{"model": "image classifier", "dataset": "simulated stained blood smears", "targets": ["small cells"], "channel_attention": "se", "stem": "single", "beta2": 0.99, "lr": 0.0048, "precondition_frequency": 25, "adamw_lr_other_params": 0.0018, "grad_clip": 1.0, "batch_size": 384}
Rows from block 2 of a small image classifier, named by matrix and row number. Each number is 50 + 12 x the weight over its row's rms, rounded and kept within 0 to 99. All counts start at 0.
After each channel's rows are labels from the 100 images, of 14848, where the channel reaches its highest value: "strongest on" is what is common among them; "lies over" is the class under the peak. Only what is clearly more common there than usual is listed. The data: simulated stained blood smears.
# conv: 3x3 conv (model.blocks.2.conv.weight, 128x64x3x3, each kernel summed), inputs 0-63

conv.56:62 51 56 38 40 46 30 45 37 45 61 60 50 46 50 44 50 39 44 40 43 59 46 49 53 15 28 62 36 29 49 61 32 46 34 34 72 46 50 44 54 50 39 33 25 52 58 54 48 31 49 44 45 32 53 45 32 52 46 60 29 50 24 43
strongest on: crowded; teardrops
lies over: small cell

conv.90:63 62 27 27 58 54 39 38 47 20 54 57 45 35 38 46 35 53 55 32 29 28 48 46 52 44 51 36 41 65 64 45 67 43 42 49 39 56 54 53 64 68 52 48 35 62 33 60 51 56 36 70 40 50 66 45 51 60 41 55 70 49 33 46
strongest on: two lobes with orange grains; spiky cells
lies over: large cell

conv.26:50 56 56 30 63 60 57 34 29 08 52 43 49 48 37 35 44 39 58 36 59 62 58 47 63 45 56 44 49 54 58 51 51 37 43 35 37 57 20 61 54 56 58 47 32 50 51 51 54 55 51 47 54 50 54 26 67 62 33 38 59 38 29 53
strongest on: target cells
lies over: small cell

conv.23:48 43 47 51 31 63 56 28 44 54 32 58 52 51 40 41 60 51 44 26 48 28 43 43 36 56 51 39 48 51 56 64 58 45 55 46 48 51 46 57 43 70 34 38 36 67 29 38 31 23 47 63 63 65 51 43 36 54 54 65 56 15 48 42
strongest on: small spheres
lies over: small cell

conv.98:55 35 44 54 47 48 50 41 38 44 58 23 45 54 32 45 53 44 55 51 59 43 48 51 52 15 30 47 76 40 46 51 15 52 56 36 73 60 46 59 40 66 58 37 44 52 40 50 37 52 48 35 58 46 64 47 31 28 54 53 34 40 56 46
strongest on: teardrops
lies over: small cell

conv.122:49 38 49 31 21 42 37 48 52 42 71 65 70 47 54 65 45 61 51 41 27 43 49 51 69 65 57 54 39 51 41 39 52 40 52 50 49 54 63 41 60 32 32 50 45 49 62 59 47 65 61 30 35 54 57 48 45 59 67 37 26 37 65 73
strongest on: target cells
lies over: small cell

conv.65:45 51 59 38 57 45 41 70 38 40 57 58 48 52 54 47 42 63 47 52 25 49 50 44 36 53 49 54 27 53 47 28 51 45 50 62 38 78 56 45 25 50 26 66 33 23 47 59 67 66 58 52 49 55 47 46 30 58 50 67 29 60 53 35
strongest on: teardrops
lies over: small cell

conv.96:44 45 29 42 51 48 70 67 26 42 56 59 63 47 42 42 55 42 46 66 61 64 52 51 46 58 50 58 55 39 18 47 61 45 60 53 62 48 33 47 31 48 48 40 44 49 54 57 59 57 32 24 67 50 33 45 60 43 41 12 51 61 61 52
strongest on: teardrops
lies over: small cell

conv.113:50 35 24 33 42 47 60 49 45 53 37 60 34 46 42 42 64 66 31 64 34 36 60 46 49 54 66 47 48 39 27 34 52 41 57 45 41 35 50 40 56 39 34 45 51 19 43 32 46 40 60 41 47 60 28 42 39 46 45 31 56 48 69 37
strongest on: crescents; lobed nucleus
lies over: small cell

conv.19:35 41 32 34 57 54 45 51 57 64 63 63 42 42 47 47 54 52 60 43 31 16 57 54 59 43 51 27 47 37 32 51 45 66 65 48 39 53 45 38 54 46 56 47 33 48 37 25 68 33 15 51 51 51 42 52 52 51 57 33 67 49 47 56
strongest on: small spheres
lies over: small cell

conv.120:40 49 36 43 37 35 57 38 66 48 37 58 61 49 55 53 57 61 44 40 57 45 63 61 55 66 43 24 55 30 37 73 59 57 61 45 30 58 47 49 53 33 68 45 27 46 37 25 62 36 50 24 65 53 47 44 56 36 58 33 52 41 58 61
strongest on: teardrops
lies over: small cell

conv.17:39 29 60 61 26 61 67 52 78 55 40 41 83 49 52 45 54 45 46 58 39 36 58 69 49 63 52 50 55 55 68 50 45 55 49 62 61 39 63 51 20 62 43 54 40 32 46 63 47 47 60 46 34 32 55 53 45 42 44 57 31 36 41 53
strongest on: ovals
lies over: small cell

conv.1:73 31 34 45 48 56 50 43 43 60 68 47 43 65 39 44 50 37 59 31 43 46 37 42 57 28 62 55 39 51 53 74 42 50 39 43 69 31 64 55 57 58 72 16 62 54 48 62 35 44 41 52 49 58 48 45 56 47 42 32 46 34 64 43
strongest on: ovals; lobed nucleus; band-shaped nucleus
lies over: large cell

conv.86:34 43 22 40 38 72 50 46 45 35 14 44 59 60 42 43 67 53 67 42 37 52 52 45 58 56 60 41 42 64 40 66 59 42 47 51 52 47 27 37 41 51 53 52 39 33 41 28 49 46 50 44 52 54 55 55 75 61 46 54 65 29 51 65
strongest on: crowded
lies over: small cell; large cell

conv.124:53 50 52 39 61 45 33 31 35 17 45 53 47 59 44 34 50 47 55 24 72 44 56 45 64 48 70 53 14 57 58 62 46 56 34 41 47 46 52 32 40 54 59 37 42 63 58 60 40 60 38 45 59 62 55 60 51 60 33 38 67 48 53 55
strongest on: lobed nucleus; band-shaped nucleus
lies over: large cell

conv.48:54 46 93 26 59 46 39 33 46 52 49 46 51 32 60 44 43 49 45 26 55 37 58 44 44 54 76 38 35 36 48 59 41 61 41 47 51 47 47 43 47 87 52 44 53 43 59 37 46 38 45 73 53 58 54 39 43 47 57 44 52 36 41 49
strongest on: small spheres
lies over: small cell

conv.95:71 39 71 44 56 45 43 51 24 35 66 39 50 51 53 46 33 25 40 68 45 56 36 27 61 33 50 72 37 47 41 36 45 55 42 53 61 45 59 60 46 45 35 66 59 57 49 60 30 59 62 53 28 50 45 36 56 43 35 52 46 53 38 67
strongest on: spiky cells; crowded; two lobes with orange grains
lies over: small cell

conv.79:47 38 55 58 41 55 46 48 56 30 65 59 47 47 51 52 47 71 39 53 41 42 43 36 39 38 22 42 25 53 42 28 57 19 58 55 46 62 53 71 48 38 35 61 61 38 46 60 59 52 63 42 40 45 37 33 44 36 46 45 68 38 76 48
strongest on: crowded; two lobes with orange grains; spiky cells
lies over: large cell

conv.67:61 42 59 57 17 63 33 38 52 44 66 50 52 51 55 70 61 55 51 30 36 30 46 40 61 45 53 41 44 38 50 50 65 37 36 58 59 43 69 49 43 56 30 50 52 35 44 51 44 56 35 45 66 40 69 83 39 49 42 57 34 32 50 53
strongest on: two lobes with orange grains
lies over: large cell

conv.70:28 62 75 55 39 49 69 56 67 71 53 52 69 45 44 55 55 35 37 43 29 52 44 50 55 68 45 44 51 69 61 36 36 28 44 58 38 65 50 40 33 48 47 55 40 41 43 59 68 64 44 40 27 26 49 44 54 45 48 55 49 56 32 63
strongest on: crowded
lies over: large cell

conv.41:61 54 40 41 72 42 58 68 26 56 52 41 40 44 32 42 61 46 52 47 62 54 36 46 63 33 44 41 22 32 29 32 51 45 28 39 31 44 47 47 50 57 33 53 61 45 47 41 58 40 24 62 56 57 40 62 60 51 48 47 61 73 45 54
strongest on: ovals
lies over: small cell

conv.34:67 43 57 40 36 56 31 33 59 78 47 55 49 36 46 54 52 44 60 47 21 37 49 58 37 67 41 42 43 65 54 45 62 30 37 59 45 31 52 48 30 64 35 44 68 44 38 55 44 53 50 68 24 36 56 48 47 49 48 70 54 38 41 41
strongest on: band-shaped nucleus
lies over: large cell; nucleus

conv.121:40 35 40 47 37 47 46 34 47 32 79 41 73 69 51 32 37 40 41 47 44 38 49 45 56 35 44 58 22 38 33 37 48 36 36 55 51 38 47 49 32 63 46 38 30 30 47 57 38 65 54 45 37 49 40 45 49 44 39 38 33 42 43 61
strongest on: ovals; target cells
lies over: small cell

conv.60:51 53 59 43 43 40 50 52 38 20 58 61 46 46 33 61 47 49 64 53 29 55 30 56 53 52 56 49 56 39 44 31 22 27 61 39 49 58 42 48 29 54 38 53 49 27 57 49 56 62 34 67 29 33 40 36 67 45 55 33 50 50 32 51
strongest on: target cells
lies over: small cell

conv.52:53 50 33 51 49 53 55 58 54 44 27 46 51 46 65 57 59 45 52 47 47 54 60 68 53 49 55 42 55 28 50 55 41 53 40 33 46 47 55 13 41 65 55 45 28 24 78 52 52 27 48 57 57 55 61 39 44 37 58 53 24 67 54 31
strongest on: target cells; crowded
lies over: small cell

conv.112:50 35 59 48 53 37 58 52 26 43 43 59 40 55 51 57 60 60 47 45 72 42 30 28 44 34 44 32 50 44 29 65 63 56 49 37 47 59 53 43 63 34 60 39 48 56 46 29 50 54 32 41 75 48 55 44 60 19 44 47 63 61 72 42
strongest on: crescents
lies over: small cell

conv.16:73 51 65 45 56 49 35 57 45 63 83 50 41 66 45 49 39 40 49 54 35 57 48 54 44 29 39 58 37 61 34 66 63 44 21 45 57 31 59 52 68 60 43 33 52 64 55 55 33 60 53 47 42 56 44 65 44 62 29 58 38 57 48 35
strongest on: crowded; spiky cells; two lobes with orange grains; small cells: target cells
lies over: small cell

conv.123:56 43 58 38 42 60 34 31 36 37 55 37 50 64 48 38 51 46 54 49 43 35 33 30 61 39 54 58 40 54 51 52 64 22 30 70 35 41 48 60 56 70 45 55 47 67 53 41 21 55 49 67 43 63 55 49 48 45 22 58 55 32 55 60
strongest on: spiky cells
lies over: small cell

conv.47:55 65 52 36 55 51 49 55 50 38 42 52 59 51 82 46 43 60 48 45 37 48 44 48 46 50 33 76 48 40 75 40 54 37 56 56 46 62 35 49 68 31 37 48 51 33 42 50 46 23 94 62 38 48 57 41 51 58 50 57 53 46 52 42
strongest on: ovals; small spheres
lies over: small cell

conv.119:44 50 12 57 44 52 62 49 71 23 48 46 44 48 36 55 51 64 59 32 32 53 47 57 52 59 52 19 62 61 52 63 49 53 55 46 58 60 38 39 52 49 57 36 40 49 50 58 47 51 41 19 50 58 35 51 70 60 60 25 54 41 59 54
strongest on: lobed nucleus
lies over: large cell